{"train_examples": 78125, "tokenizer": "word", "encoder_norm": "layernorm", "encoder_drop_path": 0.15, "encoder_num_experts": 32, "adamw_lr_other_params": 0.0017}
Rows from block 6 of the audio encoder of a small contrastive audio-text model, named by matrix and row number. Rows with one number within an expert belong to one neuron, the router's apart. Each number is 128 + 32 x the weight over its row's rms, rounded and kept within 0 to 255. All counts start at 0. Numbers have three digits each.
After each expert's rows are labels from the 100 clips, of 14976, where the router gives the expert most weight on average: "band" is the frequency band that holds the peak; "strongest on" is what is common among them. Only what is clearly more common there than usual is listed. The data: single notes of 20 synthesised instruments.
# router: slot weights (encoder.blocks.6.mlp.router.weight, 64x96, trained with AdamW), inputs 0-95
# up: expert up (encoder.blocks.6.mlp.up, 32x96x96), inputs 0-95
# down: expert down (encoder.blocks.6.mlp.down, 32x96x96, transposed), outputs 0-95

# expert 4
router.8:126146135086120067126154119136076105136101142147126130120079185096109065166113154139142121128086111125187134106133126088133105137086176095062141160144154185154213168166138106157176158073103125105127092142110094095130133126203161170071135171132121092129096124129177125162077090104159154148
router.9:117180120048149104150075106127094115120144130119117102143148163107115073092119132123128079148075105106180127186114120050133094137170182098098139145098153113126180148148125118154159096074096155142151123183147106079126079145162190127093162179181106080129121096133179121156073131115129148088
up.0:130103129230086148176116105175081129120147078128082163092111148167161158170090114133122124167088179157087117134090150111165137159101041114125123210129108106122120118141162100114163114126135073094097109129119112128146163190171141108149093111128109115100131160057112141189164127113122148119
down.0:151068141063197144187114137095119167162081149136136159080183129110108086118106118089162126152075187085088132138183057145113133125091140145094078178153146144105101194127156093093162114133148088198138074177094136152132130154108170143101105139105163129124117122157110106146149147119119144137
up.1:128128141167096098129101173106120103127122107140087132091111132180161125152153166147106136169113116118158126134049087168196103108153101119130143110112180142135152102092088159149130160124077065099111189055138133130106197149117135147182082113061068087163170140142072159150157134135127127180
down.1:148135224078128107161115155107115134117191171118097085140184115148109110074074131177127134117166106116092137094153119139148088165083163138100093181142142170123123084166118055102124151170158054169124107181140136152096082146161138097173126130123139130122112087060140165149146123130155106121
band: 4000 to 8000 Hz
strongest on: slow attack; saw pad

# expert 18
router.36:111131130089157115183150144098104159134131167113108129109159100077144219084154215120110107151100129121082073108068148064117144150082098117153118111121057120114143130114113115134138057132116135101132143091131169121070139124106121130144034104155089141092179112122131113102107083157093159102
router.37:101096131202088110165108095119122137101181121156146116134100139145078131130169142130096126144117158095059097131087135095168167170106182114158145136174151119113148170145143117137138091042104158091092125120091117111159142105183197106157171146190088096165156102127155145162151148091062152087
up.0:177107143155157140147110119165157180137093188108105121106134088122140142106117130146126139116107103131140172144133101133140095072119099142201092102139178114076105175103115061197105115132143088250114154166120102139144151117107135145138118083113126074131160161112100102109051135125199123126
down.0:139108106173154136137143140137156103155172165176092119093145092141096138153177140141069087099199118085112113095116183117106151150118175117169172175210127106092096178123155142123115107154156077085098128134113131080107197140120140151123121088138127167108152117079215105137113104140077134175
up.1:134124142125136094191159174120124135140084106117153243111126196154167090142192108186093094122088075112125133190147120092135144177148197136081111119086152144111102117105142138078149145109094135146104107103098074162115128102135123121126057101146095142154129121098115152109129119180114170163
down.1:154065184092101098133093175136087159138137142116176150150076139121145149088111108155168145134121068070085133147120152109191185151143171187087136109128119044074142147079095157095104160106096115134156148132132077117118138165076197182119131129134151145120162122125111136101116153141150092082
band: 1000 to 2000 Hz
strongest on: vibrato; flute-like; bowed string-like

# expert 28
router.56:176163165139138120133103110104099117143087130093126150178133101101162154143094160110178122069107105186137143078128086188113136126166101142109125115120084144075104166106150145109151106154155185076066108069156129157075090197134085148094196123112154105103133100129186135175093089141158104140
router.57:102200151100128093120128135081117137152103137051150143182098140086172106078157168156144118106161077148102189175079128186121101116116081117099130096183098068146093142137143190180093116106129166108105106109141137116097075112167179127164129161137158106128147113131172130105126091144161138186
up.0:130078119139139106169170138165154155124096091120158133183150131187115077117129178128148084134079052107158045108100197139122122128181164088154154141182115146114121146152083155160127130094072165142179145104084131065149115114135133141120119189117125161075108117170140123084146089131088122127
down.0:160144085116101120096138105136125164129094108127060151117137099126156125126099141107133073112099149177126167093165079132123093127110157067174139141077108085163166103137179118154037126117068130095123129114129084122148107085175079167150114094167166122098145112136157068118168185158142205106
up.1:166136172149099148145158089128135077145131168126110095142111133082167142163104103109149163096113108138157140103178122123125188136107140118137144104112127069146071163122126155117184123196141161139120074142141125161103111139094154134088125154120153088162033039092076188161099150180131100078
down.1:125109144139139145121149079109094123092158083111095150168125138156084092111117066103120163127128118094190116090162190117106124179170131155154080099099190188143130135143100120143199107134064193109168151147122059070149145157108134088163166169125105167100145137165112120088164130129138170165
band: 250 to 500 Hz
strongest on: mains hum

# expert 24
router.48:139105088119137094088103120057107171113119110166122104087129102166082107095149131102134064138138091186162188142117099171165143140155103133157125132134193161102143087104034104133102124138081102106141127099138113098131056137139160130152114204119146123099111197121085149181130160142138090087
router.49:126122073057127101131114093131153112137153075159170143130072161106095128141150150093167100144147158121099211133052101169109159141130095179128160123144150127103126089098160094094110101099112150124127160108136139116091090186094159138138156151166102125169169142183063128122075116072164115062
up.0:130129152080073160132104124116116190156145118125125074166164120101121141154103086156152122096118119068113164096167126153112123151145108085107130131093158183121134139108105116205161081145185135107142183107077163124077144123107167185092043065105124078146147143131163130146142059121113168157
down.0:079152190129126174112122094093119111141130101144071133152160100129128123184090111175114096145172151105161188169154140143109142197083167167100123167153114133120149120092155170131123187128080140104162164174144056095169125131106135047061137141163113092165144104084098121111097129119084119125
up.1:157052145142127153119096132158154170099119117129090164119124122102111163209085113160163088136141145083172121159108146114112157063154104118079089164122149109092121139091156130170079135162137163140126137113133112118098135128107165175141152068066135147089137076048149133100168143158213107161
down.1:102114153109157157114047169133097182128114133171173085148117163101148099134145128122132154120139114140099205144200124218148128140078131117186089114111180127121126084115113104102135120200088190141100179197134107167102093136147085123162176163152102148109123111151137109118149143096104143108
band: 1000 to 2000 Hz; 500 to 1000 Hz
strongest on: quiet level; short note; marimba-like

# expert 19
router.38:187128084080178107147166148114093069042030164142086175109090175145153078096113150149076118126141095090151127095086138127123109103094125091137130123107134127161169118187168094190113115087122176140136087099115112126112123095148164131123172140110105101085151108165150137140081120119121099124
router.39:160149110120127172174115109074185094063192147059100155154144100143157146103093141180114113095130099106135123157091148099145128193089175141180130109176137108134136109136094138153103113109158180078090064138128133095125134123107139097175182086191152141109171112168092168155144136080127122097
up.0:083132156156099140076153090173045176057119113145128141068151124116141100104124110159112134098117144123141077160216094146128202103152110153129123093104135094138131127157135140076149155157171158124133151148169134137171135139133072095129122111173102154093180122050080179094127141122152095145
down.0:146135180102133144143145077184111139120123165092170177120147100179136117090165166183137124122127117105116162138128147101175134117114171125136101101161110186141116215166119118109105141123119039206128127103117133164102148075142107164109109107107138144150187125097131164063079148119137154045
up.1:123076114084099108128128131152083127137176087125128153129089117197161135131087118177136121158133166061118133125100134137101125096137188107123092113080177130164169068124117106069165157043135142181124148122048117093137144166151118169087133161118107117182176130151146177101164133098177142115
down.1:102072094180136138124168161146149110062128110146167177120175102140098071115172117093195146139137117074095152106156124147188081131100103145105164128172077132136154143157088142141098078150139144163103120149094135150102169117147103131082066126176176135134116043133164071086114096107118122127
band: 4000 to 8000 Hz
strongest on: horn-like; sine tone

# expert 2
router.4:126160073136098109186102136105129130121111121087036203164148109135076099086137162104121105166142143134099133118139105123103104148071140120171141129156087107115075084130118125073146148121145199138114141111123177094189070116125126098134176158100130154143190116169101114114109139113134074046
router.5:112178115153104110151096142085139162139122123054059182174127104142072149089143151107106100083128081123072167137130122163124097130097128109168153126115106091131076106099113126073151149119153199145150129140147141092148070116098123102143161181115122151089187161196101084112102148077118077092
up.0:133124126150132139115146188144118195091132104159161136136138134141134127120110162105086106057110128140195082121118088104089128070152116086104094180158138156130192121118090081106160076098100178124077158168125108151156160161085183135119130129172102111144111147153097151155147084022123162123
down.0:143152073106080134152159167119149145126129186070147110066107115084160140141122088093121181138132140138105174119086138084114121152105067166080076122142086113155131098100142164167104152172137160147128124094145095113082106146169148151055127124093131138160171167106136159136138223096134071082
up.1:105144179128180137135110143131187136098119156145143079130134115115120146151126157089137132107114104141137074063120123083117117110220149102136123131143155149080163122090106113162108197123185050092125117078085138094164152099114125122090147137162109126135085205116153114189166210131130086115
down.1:128150151089089148152169140157130131072130144201072092150115161129132111160124144177161103063178164106131091131112132213168126104080156105110114144097133175045108107117134161114105127145079148121149113175094100143122128100131182106091112060115087156117074087148164106115130162108112117182
band: 0 to 250 Hz
strongest on: reverberation; text has "room"; text has "reverberant"; slow attack

# expert 8
router.16:152117150135115153138185069173122083112085188121139078172162163177053090114114126070119176122111099129128126135079129167159094156156176144131180164158147120104175134122154112100188154087120149096112076116101089119151132153127182108097161140111159136125167149067154130181137059115145143111
router.17:170111108136133130112166094167167098087079108181100068105149171118082075137158101136119101088161121111181140160145114158146136167138161141129116178156171115078189152164153084098105169038096118125151097060101077111160114150145120080144165165132112125098116125111124165122154104083117180103
up.0:116150077131142111101122170149167149152096131117129168085166104114109133162080096175114127096114111117157132117168061147147097128144128131131124143179152132115121170160165141081128061163155128123102121102125082169070245169105119086148160112147085146082103077126216130093169124145114140103
down.0:103108199116148120153119147076116090073049090176202167212130108104156117116164072157077104143126123105133130139156081161163123120131083097159173053112165137138141089155120099104108117159123139095120107138153118110113127117175090127136164110154141167159175100113146165144067166137102137111
up.1:086087116126134110121123166194101128178146195078068124170118150149202177122099146156133103115202147121108074153128163124107125140148126181127104177056128105104140105136136088144159136114086153125132051113139109132056166093087122086131141159127142063124147144132149168105110113137171108158
down.1:125153173125119110110139151148139167114161083156133223155178136143126114154104132160172084087123141107138150128171157160135139152096120146079124177169142144115100031144085134127143133214165145125100162161159136088156112179102112126135125170121088090133166175155147097146118086179090172080
band: 0 to 250 Hz
strongest on: thin (high-pass); reverberation; text has "reverberant"; text has "room"

# expert 14
router.28:143062107116130139101133131134092131036056146105100190155066151065056102138148146137123148131148113112137184150137157188091079060099112101110126137124113135098154113163153049164123153092131116101147101085146151133096129147166128190120155125133122133128120122164181142125106128068105093139
router.29:150120093094152125160124076084120078098072122140109154130099173091066050112123104138116104099161109134147156143143095195130120135098112092136163139083164113124111132192147087132135130088124130123185116154185063103143106125208173134103194199125101114133127114168128173146116149094104116095
up.0:125193195162082140088082135159072172102163158135178084120105165155163123097143076140070143089156134101118065122102122097045146136144160158114130086145102133160166137077126111134095106147132119189106120120135128186113120123107177172186167135108106154121087069120144130130151122156119110174
down.0:101155153096143153116118194109113168107140065180123131189145121139191061105085106135114105090195105161169133144147141123120135143131180128108107102087165130138156160170069117113084147118077194128125181099109111132111063145133134160173186143155128130091182138079135105102131108098121169084
up.1:174112151055111111150109117129142165120131188125173113144145157158069130090194133086121129172092108140189125139139062108136138113152190100163089111148067105127146104113106127112117125147118114152173171099119107116106114212110087182170130084129148163117184162157115110078132079139078087111
down.1:157138117141130129112178121112154076090096119092063129126152106102106132144144150131101161125146149075097135183076153109112090154092101123070200178161123129198149102102102181176167120069180147163155132122070149100082128138163100116145129154128062153114118125152165171160157185155095100114
band: 4000 to 8000 Hz
strongest on: flute-like; quiet level

# expert 6
router.12:087082111151172172154097106157175119139096101150178157091076093157101141150129124161127167121159154164145126098130157128060160174101122108164156071131122135151099178174178162147061125140157094188104094089136116110160180090153128141161120151151069144119115095143145142136129103069198148088
router.13:128126128140110069100088190065165115157092054124127181163144147138097154166159136074161091183130168159095146116136095121144145138135102187148146139144139144087139117121170134105091111088169167134055112094138158066076104153072141146139114118090151107113154154091112078118137134183083171106
up.0:125125129135125067134162128122157155159144089138103092143150181128051143090079133095181138115082143177164105115111112097098127171195135137130090131132197171129128113115082110120123131187097147131156157135084105145126164142159115139079147166129188061084093102067119201131109117167170088115
down.0:142105136120102129112093132113145163188072164117146185166121079126174130145162122100094114120101182126096117047201138129112134161175102088122146097089147108089131180150138097107152140177186095209112103111102130155094150118156139117171188143151096135128171100104115150137086146141063084146
up.1:103145144162111120116176097099130152146131157079219062116184139092103136104188125139140171094087175130130178115125121150060085156121098115143141124115151136106116114218133100108144083168098150143175162134131128145088135091102070149080120158119133095087117151079111142086164128146131102195
down.1:135112125105130181153123142125123141162091131161119173091094155174067124085203119111113126101106099120078174101084102143093151069080159108113105068139129109177099102094217117166101108164132117134128146105103058179143144121087082108104139128117119127101129156137129150173152193150057114115
band: 4000 to 8000 Hz
strongest on: muffled (low-pass); octave 2

# expert 21
router.42:148075097157118123180185120127130156086156163043089079103098098120109148123181103146101131125124100078043105067065161109130180164120144131137186133161118122133126097115093106150168117087168132116116130117129175105092109076099159118162146096126169134150172077141123113145136091080087125093
router.43:130169132143130115164160108112079162116155149085121124138156136121098077052140147100124096129104135145087146148065088116103192153131139113156149176125120116157120111157105180088153129149141170134131113102125180085091068162185160150074154156143131124119187118200118150154093116165134022112
up.0:106167161169138113110108166165134132145177113082125165071118167071172090133087161133112104135104113106141179110072091210114117106141135133151112116173121118130127139119121142153161062146140117118126073113138140124160089091041198151121128171134121103107104099117135167136168091158122224096
down.0:136091136091143134157100161136121140105129129124170148161086161174202211167084144102153120150104104121152126081147133183143124161081088100148122112111182077102127165174086113211173142164112122103106177169185122100118085117134116120156172180099173123114140136166134099123154159070157114144
up.1:139139098140117111124085091153163122138114070102173111087131132128114125121150183182137098165136139099140127143094153140149152070114161167095122109134169095108143151089092147111129143128098132114128210079110142162182109075162078073179119071090111116104143188049141145128167113176143155205
down.1:098141113107171070076115134081087155140138150213145201070132091129181131118158190102172066161093138164164081097136097141145118137117176085116094141112152113157155141163150138124111147078125107137108077101106183122095128083161069142059103144142167142127124109128115156106107161129158125143
band: 0 to 250 Hz
strongest on: octave 2; F; note: F2

# expert 20
router.40:136125053125141119110104160100137161126133129136105081113138158141117118049134186166113145114146133117154149110036154138161090129163125180108189035104113109092087152144126101099122090071154168112179145073125122148063081129126163135109190098143151129129135135184098113145085118095141124135
router.41:088193185118119146091143140091106112081146154121082089147146175186179119099168057131167164124112156038138108119152078140151105118092156098128186130139140145151097161138085156084101147103115120164101147155123134145096131187069123096111054131122155101137103114145154171140164098171142142109
up.0:114149171107125114165086135097119093142140137152137139070154149126141139157147155121138115120151165125124184122129144148156123153108138087111096111118180111104150148169110134109142119142194144141184144046096200074062126113131096087124095068088148051204122160070119104180123102086166113164
down.0:160108094135152143123111162141098123137080176183119176155106148084118077163110084170173144113089115162130127163147124146136130126121122126146091153114150081113130122188078131153122145036125136163072170213097129112094170106070123152116106225114146137142128081098126134109132174171094157126
up.1:125108127133120149045100149170175167088103133107105146193126117105118096111143079123148110163087152065127098104160132103121103151224143116107123146087119114135111199157092186138180149112147112211170184160125107118146145143178142142092133138057125106103112128133132085116081113164122130108
down.1:087131178142115118140078077145115130092136091148104071106165158142155077092126097119156123170146185129166129113066126159156154106107079147141109135084101082086076171141128086058163209089084123128182122151132058121129115145108116121138096088136179141148116135100081143122123098158100148180
band: 500 to 1000 Hz
strongest on: short note

# expert 9
router.18:146148136102109134141096104169141089123166183143097081135087123129120118082139151146116166130145136144133090098102083148180162129095118136126085091137116129123171099176112177173107100160180193065132152131112125087132093164098217138180168082129173130180181132164159097168111100054138131128
router.19:121151140070117141065140154126077151168124082130114149091098090062154116143063108128112162129111140117127094117097237101156120114107094111092083133104088188097143075155135093153133114196125131124136135152181133134142183110079131201166095147130140183115100092119115144089110121124127096157
up.0:140115136139173084129106110172134131143124146108139121146105063127084103129142118149145162166100109145141109163145166129120100064134089084129130099139186107131113000089161128162120126205106151183130132155146113143124111112087135128102115140145172121173100100159109192140077160144086130171
down.0:172135138154195119149139093143190120151161068121154166146146151156114117129079138150148108184147175129102143130143169065132169144179109119120171130122107043124124070109162133101151165131123071170136134133127046138129068117130107065137131144103089122126124133162134165088135214142133178140
up.1:120055212092161154145105157054140130182120064144127151111164142114113114149104099145107143205101164133112129128107182175103143194084119126199110134135148122092142132127103119171047152162104162134094088131159143125117165053107124126099150151090126113140146164093125085119140135120100126110
down.1:096085127140168163148154178132145147158210130071114154127092134141167106171138125093194103121084110099141099120140125101175140135137164137144076185081201037127105095100076162115127135155100205108140138163110112113109098124155142149120091080120142125144168087133094129122192115138158122108
band: 2000 to 4000 Hz
strongest on: octave 4; clarinet-like; square lead

# expert 5
router.10:116149109122177082131109108063105123119106120098079133172177161133103194092166134119128167101081132118139097158124123079120184126226075132124162084169091102081135078141071151099127133139191183108107128156138184143090105100162122106135108138132130105093178110148098111098102122100087165118
router.11:170098156103128152147154145083130138127127138091067111145117135107129194135179107142102144133172133107087085120108101073121091153183154115120144115137116133111158115105133150157096151055122166157087146134096143104136125085165107098226131088153144127090229140171101099141175074144087183137
up.0:127140141151089087055142098142102120155105158101140143122156115160143127200120063132162152136157065151112155061137174071120130107120135097058149135150156107136215119121124050124133117155116115115134090135131123169116118117166097122129088125140149130110162122126128253159122118181126131105
down.0:130114135069133177166137080064121145155146112152140200139143093100136115172093138150125088144107120129157167152137111153122080184120125120169160112083138113151104183145116143103149092199104118075164143162127125135226179195118088184128158138123112153196174112103159116140119098108101140129
up.1:089111136161145121113109092095144161122112091152142136106116123128151109173081121101072180070131154168135108112107164096160133117132172120071117112157133143102124123066191114129166095167157131144092133155195149219130125168112095184108093151141057130152110120103134170172099154161055091091
down.1:158124122163190190181094133090147120113149134119105128113114123114110108162194047115118107163141125141117075137063100103126175107081103091143101164160168135149135158161086160191186184126113162059174073169122091115131112134153094169139147100132142102087101154106182121109135128099131129089
band: 500 to 1000 Hz
strongest on: sine tone; bell-like

# expert 23
router.46:093148071160116093124185120116122185114150162134071131111149170143163145137108186052085096119102117090118135154085147069183135084135123113112165065186094093099128125175178110072119140104150137107168151096143121074100132113110121165127115123083076154175162133133180166172124111133147146100
router.47:122128082120167079142159090065157163120145120171062143133124129073104128122140211081111141115117140154126160094079126146110174123113160168139174076165133049107178106119134083152134160074171186117159123074096172083131146109150123126167120142201148093128119114137153119135130132123143170080
up.0:176128154083114120173109066067144146126139164154152105134135101131105156077109108146098107094092166167134133090121114117118140118112148116150169159162128112112102122123147159127090133077178156154159119105155102118043056176086106186113169180095128132101131060093199165142115159188107150159
down.0:147108070142143131131074167116095184134119183151154132131099136065150054162139135115195128130143088145171182088110151128123159056129158093142113157067105092117159077100162188091136110106105113119053087164158153122169096150109141174136129164089163124114143148120075112155111100099124116112
up.1:140153163138102108138143196089097139106137056072158169129104139112137173125202096132083159120096135088094122155158079149132154153174109084178110079118140057109113137131105148171109101142098082116128110096113126120084128151151216146087096133137169130148136152172149117134196103146072160152
down.1:101102149137160080059094076084168139121118100071101125140056110103124146127174139128119137141070155142144091159100133139097100153150101115096135111125085104099067050099127101107148097150178160106091075124142146111077177137163136154085073098134154147081145172063105134088160154109118126099
band: 250 to 500 Hz; 500 to 1000 Hz
strongest on: octave 6; C; note: C6; instrument: vibraphone-like

# expert 25
router.50:195106126152080132137136103103112124073108149123144150108116140094124151047153133119106093105197113122128118153075159156078106119141081178100125199111070111126167134091126108190122105101188143098129102130144161097081088164137090130187136090136139094114169139217147126106098120077128147104
router.51:154101073126145163128131116108169123047074158145109146157141102109086143108170105075095092131087095150097157172135186154071218189120073174109146156164120089103169089154106088157102129070135134118133139109129093158088138095087140158157145113102132151101137093162095149112123140123105151079
up.0:092069093185179166175105094175156119069101126144184190122092161125087119083128088120069164138145103128131139104100121113102105091156083133096155166128176143124157175123159098118073143150072128080132137155135150138158146199146137109095168123151147137147081170082181160096137132088115123104
down.0:103154168112165149084072143116178139086120150136145166151042109182133123155105125100126147155118129140083101102193154106139150067175141113136100077101146126131109143105110075099153143132103048110091117113155153147148106119101116113080090179132135122146067161181083146103126119191198145155
up.1:168186169065118138145103159136113201070133150127139108090137093147116126134107162133105147138091139135109184163132120094051149162101164138148101113147099136058102118141113097085109100146159126195171153150098114106135085141160107144157114144149140157187121093124110127037089163096198122159
down.1:170130065165139119131147187142099115105071118118172061102155127141207110132100170127174081122114176134186149158114124124129110092113103143144143112152206109130095172154122141131157107138181169107129100091174165187142120090107105153079077144096062119140080130123173102149148108128130114180
band: 4000 to 8000 Hz
strongest on: decaying tone; harpsichord-like; octave 4; thin (high-pass)

# expert 29
router.58:164098111196136140114162167134104122162091155061121129109152135084101100065110129179079062088144106085149111146111092154153098142208091163115150200106108085112102133153116095091133143131115123147128076098126052164107126133151172130145191175141098136133132141125131126139075074134109085122
router.59:148083148169110078145144110125128156126125180045060149108127101073158110128146139162102124093162117160115112141092115049164146118132123101162166128124166130060134094126139169130122098054152162137063099162123151104104101066148091130157109081130147104174130169111187141116108112099063113108
up.0:068142114181190144056137137097161118122119149138145111111137108126130144132143148174116115190068156179107171118122156207126124101111162194102185098163147083115124150126115085113126172093109064160089091081134096047112113132162141140150149176077133096125119165131143100115142112104155135089
down.0:162125169142172060118111161090125191114095137155154119123132066129143178153052105106156169144167120123105116108159162090085127117082093096156082117114142162081121120164125115135208097134156087109109149152123199148122088168116180119121098152087142110157155132092134202171098118114156105169
up.1:124140140077176132153115175135073126129167102191116156189123141131183156150098157111132157122104064115129187125208120121106134090141108088145086083095086102107124089135103125081015125121110115114087184140121146122131124150103164136130118166113177189123115093165162128130091111124168133154
down.1:109115076137118068151118149180132109134078152171090081153143035086121127140126101125140111125116144151132120170164160143189116080071166207166122120137083153074081156133134137093089084108167091124101179123157163120157098184086098129124164142111116159150175091121099103110161098127144097145
band: 4000 to 8000 Hz
strongest on: pink noise; white noise